A small masked image model, trained from scratch: 48-pixel images.
Rows from block 5 of the encoder of a small masked image model, named by matrix and row number. Rows with one number belong to one neuron. Each number is 200 + 20 x the weight over its row's rms, rounded and kept within 0 to 999. All counts start at 0.
After each neuron's rows are labels from the 100 images, of 14848, where the neuron reaches its highest value: "top examples" is what is common among them. Only what is clearly more common there than usual is listed. The data: streak pictures of flow and ridge fields. In brackets: how many of the 100.
# fc1: MLP up (encoder.blocks.5.mlp.fc1.weight, 1536x384), inputs 231-307
# fc2: MLP down (encoder.blocks.5.mlp.fc2.weight, 384x1536, transposed), outputs 231-307

fc1.403,199,232,193,190,209,233,190,222,186,193,210,188,219,238,211,187,219,178,174,189,208,228,196,193,209,217,217,191,192,215,188,182,184,183,247,175,177,176,214,206,215,241,227,182,209,186,184,236,181,182,207,192,184,196,217,209,187,219,223,185,157,221,199,197,228,194,183,161,185,228,202,195,185,190,202,190,206
fc2.403,175,177,209,234,188,183,210,194,209,195,224,229,170,168,186,168,199,239,194,188,212,208,187,215,211,173,193,195,171,212,196,216,212,225,202,233,194,180,194,207,214,200,176,185,172,215,197,203,216,209,176,207,192,189,213,182,207,181,206,206,199,215,203,199,220,209,206,237,233,218,181,182,219,197,253,206,207
top examples: fine streaks (100); high contrast (96); waves (28)

fc1.734,248,204,191,190,214,183,183,233,223,187,222,218,184,208,180,214,183,208,201,213,238,178,196,202,214,225,225,182,191,184,200,222,211,176,213,203,221,214,216,207,179,180,208,187,179,193,152,212,215,180,180,177,212,220,201,168,233,201,185,174,175,211,197,200,213,204,254,192,203,215,194,188,211,150,244,218,177
fc2.734,169,200,227,200,196,174,211,189,205,227,201,187,186,208,183,162,215,226,198,175,223,203,180,173,233,174,182,231,205,225,200,201,182,214,196,230,168,189,194,201,201,200,171,205,195,179,230,217,199,203,221,210,175,214,194,182,178,213,210,200,224,184,192,206,224,163,201,193,189,177,197,201,211,174,184,192,200
top examples: pair of whorls (80)

fc1.591,223,244,184,219,205,220,227,201,206,210,183,220,210,215,172,231,200,202,190,178,193,199,182,192,199,201,181,222,198,181,205,200,211,139,204,254,210,193,219,163,165,220,201,217,216,215,203,212,212,187,173,209,214,201,225,194,198,232,200,205,220,221,230,218,207,222,174,207,191,176,193,239,186,191,240,219,198
fc2.591,186,235,193,188,198,170,174,198,173,187,164,197,230,210,212,176,161,223,239,196,189,198,171,198,220,218,182,214,230,199,189,194,201,226,161,180,187,192,191,210,226,194,245,194,238,170,207,203,204,200,187,197,207,201,173,187,176,198,237,182,180,206,211,172,182,196,210,185,227,200,197,186,235,250,170,191,205
top examples: high contrast (76); delta (38)

fc1.697,153,214,190,185,193,190,224,182,128,205,200,197,203,191,197,185,190,209,167,175,229,208,205,184,216,243,200,170,216,177,194,195,181,224,193,204,189,194,178,186,178,178,195,180,193,197,191,193,208,230,212,167,187,238,211,238,203,201,194,195,200,176,183,226,217,184,193,184,170,175,197,204,199,216,204,202,239
fc2.697,221,216,177,178,222,180,223,188,205,176,189,181,201,214,181,204,222,233,175,237,181,182,209,224,199,194,189,186,198,190,191,179,195,213,200,189,206,213,219,227,216,198,204,248,203,226,202,205,181,192,192,208,183,223,190,189,208,209,210,186,215,170,228,201,199,178,241,211,161,210,245,212,179,215,168,208,221
top examples: fine streaks (90); high contrast (89); turbulent (27)

fc1.275,183,183,189,220,188,217,194,201,206,204,246,203,244,220,178,209,173,201,197,229,231,200,196,171,171,177,191,216,196,201,208,216,221,192,222,212,194,188,199,200,224,190,197,187,211,186,215,223,211,210,155,217,177,208,216,171,222,177,220,219,179,208,235,156,233,200,202,159,199,214,191,149,230,201,189,185,188
fc2.275,179,191,201,189,200,202,198,182,228,189,178,188,209,202,221,217,215,214,207,188,158,154,217,201,214,204,183,185,199,180,212,212,180,210,214,197,210,200,221,203,216,205,203,230,203,209,194,197,192,190,188,176,217,198,173,228,186,213,153,183,200,208,181,210,179,203,193,173,188,173,197,192,211,214,158,208,221
top examples: spiral (35)

fc1.393,206,189,187,196,201,218,208,180,230,182,216,202,163,226,211,191,170,161,212,197,216,207,196,219,195,193,219,208,206,183,180,208,233,207,185,159,201,224,202,180,187,179,191,212,221,211,179,244,216,198,221,206,217,205,194,227,210,201,227,236,176,182,211,180,214,201,189,207,221,197,178,216,225,178,213,194,194
fc2.393,212,187,213,201,212,201,218,174,213,230,219,183,243,181,154,171,158,219,201,200,181,204,233,229,207,210,194,222,219,177,216,220,194,209,240,230,203,185,161,224,186,210,199,212,193,211,211,193,193,216,191,200,188,177,184,198,226,210,202,184,184,200,211,195,196,150,204,207,196,203,217,173,219,214,197,233,188
top examples: spiral (52); pair of whorls (28)

fc1.132,235,243,224,202,221,195,188,187,227,195,204,205,187,231,146,195,197,179,232,187,215,196,237,224,209,194,237,187,212,183,224,172,209,208,215,176,212,202,214,201,216,178,174,211,200,200,209,214,219,174,226,216,201,215,208,229,203,225,150,177,199,175,196,155,228,192,207,183,211,169,191,164,212,191,204,188,260
fc2.132,162,185,198,195,185,176,207,235,177,206,231,214,191,186,195,205,197,202,191,235,198,203,166,226,197,181,180,224,209,212,219,202,201,198,205,240,175,171,194,211,176,223,225,205,193,179,208,190,179,245,147,207,202,193,182,196,228,207,219,227,211,177,200,221,176,234,196,199,189,185,196,225,234,261,196,191,181
top examples: pair of whorls (58); whorl (34)

fc1.540,234,221,170,218,200,217,194,193,220,204,217,188,180,219,190,196,206,204,204,207,218,226,171,192,230,215,217,221,215,203,192,228,213,188,214,210,208,179,178,200,180,216,197,195,180,198,218,223,194,199,206,228,197,209,175,223,227,218,183,151,164,194,223,204,189,226,221,222,178,203,256,209,212,180,173,191,166
fc2.540,166,210,231,213,184,187,199,207,202,195,223,210,193,198,217,200,188,182,230,174,195,193,199,211,210,185,210,170,197,248,192,197,189,173,209,214,188,217,216,215,233,206,191,213,203,181,219,197,190,220,193,186,179,188,264,206,182,211,231,223,207,192,230,214,184,241,140,194,207,205,181,212,211,142,222,185,210
top examples: pair of whorls (55)

fc1.526,185,192,218,176,196,188,234,183,182,201,201,205,177,173,203,178,219,171,166,195,224,203,194,214,196,201,237,198,202,206,175,233,210,205,214,204,228,196,209,186,204,213,155,187,218,184,166,199,188,204,224,206,221,243,205,236,216,187,205,169,174,223,206,197,227,189,157,192,177,214,204,235,170,196,224,185,222
fc2.526,174,240,207,193,175,227,168,221,178,205,184,198,213,189,196,198,178,217,204,169,186,172,207,200,188,236,184,222,200,196,256,242,213,168,234,189,184,201,222,218,184,213,210,212,227,193,194,199,214,195,171,184,182,162,183,200,214,204,227,222,217,225,208,216,187,208,199,223,185,174,223,196,222,171,219,232,191
top examples: pair of whorls (83)

fc1.204,218,168,216,212,204,206,199,243,197,199,180,236,239,205,200,203,205,223,192,203,219,215,176,238,191,213,224,247,192,196,207,195,209,202,207,182,211,168,181,222,179,189,169,227,207,200,182,171,217,214,223,190,193,192,215,204,186,235,193,146,187,204,214,195,184,216,227,211,181,183,215,215,192,213,189,183,221
fc2.204,213,198,180,207,231,224,217,191,187,183,216,184,195,202,161,199,176,195,207,203,185,203,192,185,196,194,177,196,230,210,216,170,173,225,196,213,192,206,217,208,235,214,200,189,221,196,215,184,149,243,240,209,214,197,195,188,207,203,228,187,177,191,188,177,175,213,178,166,188,198,193,180,202,194,238,203,191
top examples: pair of whorls (97); high contrast (70)

fc1.491,205,188,209,191,200,215,198,190,213,169,198,203,181,152,222,192,194,196,213,191,221,180,207,178,183,196,222,234,207,171,183,194,204,215,177,244,219,186,226,194,237,221,194,218,208,176,215,208,184,216,220,185,171,186,226,211,214,193,207,189,199,167,178,209,219,210,231,210,207,202,252,201,169,182,216,216,224
fc2.491,226,244,224,208,198,222,208,189,171,178,232,209,215,208,179,203,242,196,190,242,195,208,195,195,234,231,180,200,241,209,222,184,212,189,165,158,169,159,200,182,186,179,143,184,180,212,206,226,176,225,210,172,222,212,177,201,184,187,202,224,193,176,203,231,209,230,177,210,199,184,201,204,240,240,233,176,208
top examples: high contrast (91); pair of whorls (41); spiral (40)

fc1.50,210,220,199,206,194,201,193,214,203,198,187,205,208,209,159,196,197,174,186,177,180,208,159,196,189,195,189,234,203,221,204,212,187,226,200,191,222,214,228,189,166,181,201,202,182,210,211,192,180,192,193,206,178,179,193,221,191,210,200,201,206,203,198,192,187,195,171,200,162,218,200,225,206,190,196,166,204
fc2.50,200,195,204,186,192,215,201,191,228,204,211,198,193,161,207,215,227,170,189,231,202,199,227,228,256,206,188,171,163,195,236,187,235,198,184,220,190,177,170,207,230,173,170,211,208,211,203,215,187,194,200,195,220,182,198,222,170,209,224,216,163,188,233,247,210,180,243,168,241,193,175,204,159,186,208,216,203
top examples: fine streaks (84); high contrast (83)

fc1.269,153,207,198,200,229,226,231,189,201,203,219,195,208,234,177,146,203,201,155,183,203,233,203,198,194,187,184,196,173,195,191,206,206,187,235,204,181,165,210,194,235,208,215,177,206,225,203,231,187,214,194,192,174,165,225,196,190,208,231,195,163,189,216,211,210,219,168,231,197,201,206,171,191,199,249,203,210
fc2.269,225,189,199,186,173,191,203,220,180,202,230,195,215,189,224,259,202,190,227,223,196,185,208,181,204,222,230,200,199,206,195,194,198,210,184,197,207,227,182,197,172,187,195,217,195,147,179,178,212,177,194,199,226,206,195,194,205,219,174,214,213,203,199,169,190,199,213,170,172,204,199,215,204,194,154,168,230
top examples: fine streaks (100); high contrast (97); loop (29); parallel (27)

fc1.385,219,189,230,202,164,246,187,180,194,212,224,228,182,187,204,198,188,212,205,198,188,162,173,172,214,223,175,230,151,181,208,189,206,224,200,202,229,228,229,160,224,197,214,185,224,184,156,217,188,198,216,221,229,241,153,206,209,207,188,230,171,210,198,216,205,226,197,220,234,199,216,209,218,203,179,163,202
fc2.385,198,211,197,166,213,204,193,217,191,199,210,203,211,199,206,222,175,175,188,237,190,268,228,256,202,194,179,199,198,188,216,188,219,169,201,208,180,189,177,199,203,219,201,198,212,229,211,214,204,188,220,203,195,157,212,186,249,173,177,207,207,230,195,184,208,180,202,179,199,187,209,167,192,193,212,220,206
top examples: pair of whorls (93)

fc1.760,167,207,196,173,186,200,202,199,152,237,183,191,168,209,234,167,167,208,219,246,205,180,204,207,197,170,231,230,216,226,199,207,172,195,193,198,175,212,233,226,199,221,216,223,204,190,178,180,226,208,177,185,189,195,192,235,221,231,181,181,174,219,200,243,219,185,193,176,210,201,169,224,212,205,184,233,202
fc2.760,225,190,198,203,185,212,194,227,186,165,218,196,251,207,231,169,214,214,232,199,209,183,192,205,187,225,195,271,183,242,203,171,200,185,208,198,200,190,220,191,198,183,181,180,206,203,184,239,181,165,207,228,210,201,203,227,185,181,209,202,205,185,200,182,193,196,193,180,177,199,207,223,171,160,234,195,220
top examples: high contrast (85)

fc1.219,179,181,221,208,206,202,207,181,243,219,207,203,222,174,206,195,196,213,188,197,224,188,191,180,185,213,204,203,204,219,213,187,187,217,229,239,172,191,224,212,195,212,188,188,196,186,206,184,178,174,197,203,204,255,154,189,154,207,190,196,202,195,201,207,185,220,186,197,196,251,154,180,241,214,238,197,152
fc2.219,221,225,212,186,212,180,166,196,199,199,166,185,201,249,223,230,220,191,181,205,208,202,231,214,230,218,198,189,211,200,156,208,239,185,205,177,227,209,180,210,169,175,214,186,179,213,209,189,209,230,223,205,165,170,213,177,257,177,194,187,215,202,188,192,201,182,210,188,196,182,234,172,186,183,166,210,198
top examples: spiral (31)

fc1.79,201,187,187,173,224,225,186,205,193,207,232,206,215,220,216,186,195,196,199,205,189,188,216,152,227,195,169,166,170,203,220,195,200,222,197,234,176,187,205,206,210,248,233,218,221,190,190,188,228,239,206,199,224,228,196,226,199,156,165,193,199,216,209,213,220,161,183,180,200,215,209,184,218,200,207,213,192
fc2.79,134,191,210,181,175,170,224,196,213,198,186,220,216,164,197,169,220,189,211,188,256,186,198,209,188,190,206,213,153,171,231,200,219,217,200,193,193,222,202,209,213,208,203,168,191,195,187,190,205,221,210,157,176,187,200,229,208,229,202,184,189,166,193,169,218,228,221,182,191,219,191,223,207,222,205,212,190
top examples: fine streaks (97); pair of whorls (37); waves (30)

fc1.54,146,214,222,205,184,199,215,195,207,213,199,173,213,221,178,195,211,175,189,204,168,229,206,214,164,216,204,184,187,227,199,176,212,215,194,189,215,203,183,230,179,213,236,187,189,217,212,189,207,164,197,180,209,217,204,236,205,189,183,177,196,178,188,187,245,205,242,218,210,223,191,190,174,184,204,207,158
fc2.54,233,195,165,189,204,193,185,231,184,183,197,198,221,168,224,190,201,215,218,216,191,186,183,203,230,198,210,187,197,178,188,214,196,206,207,225,168,157,209,206,230,234,200,221,221,182,159,215,199,219,189,199,203,250,237,192,185,174,211,218,187,214,200,179,210,167,198,180,164,205,183,191,222,227,218,182,223
top examples: fine streaks (75); source (33)

fc1.71,191,191,213,216,175,174,167,193,219,183,216,196,195,178,139,211,198,213,207,203,197,209,186,210,192,191,203,205,143,183,155,162,237,189,211,191,203,225,213,178,190,208,216,214,213,190,180,206,217,158,192,204,215,227,196,222,201,187,210,187,171,214,195,160,188,200,215,220,195,177,247,219,213,178,215,175,205
fc2.71,215,225,172,216,221,185,207,210,195,200,171,222,177,228,194,213,185,172,199,219,250,205,200,172,212,174,188,226,184,212,179,192,223,191,192,198,194,205,221,200,191,209,219,156,189,206,220,195,209,218,180,171,207,223,176,198,190,198,197,187,205,176,186,180,203,198,200,217,193,198,165,211,170,223,234,183,203
top examples: spiral (87); high contrast (68)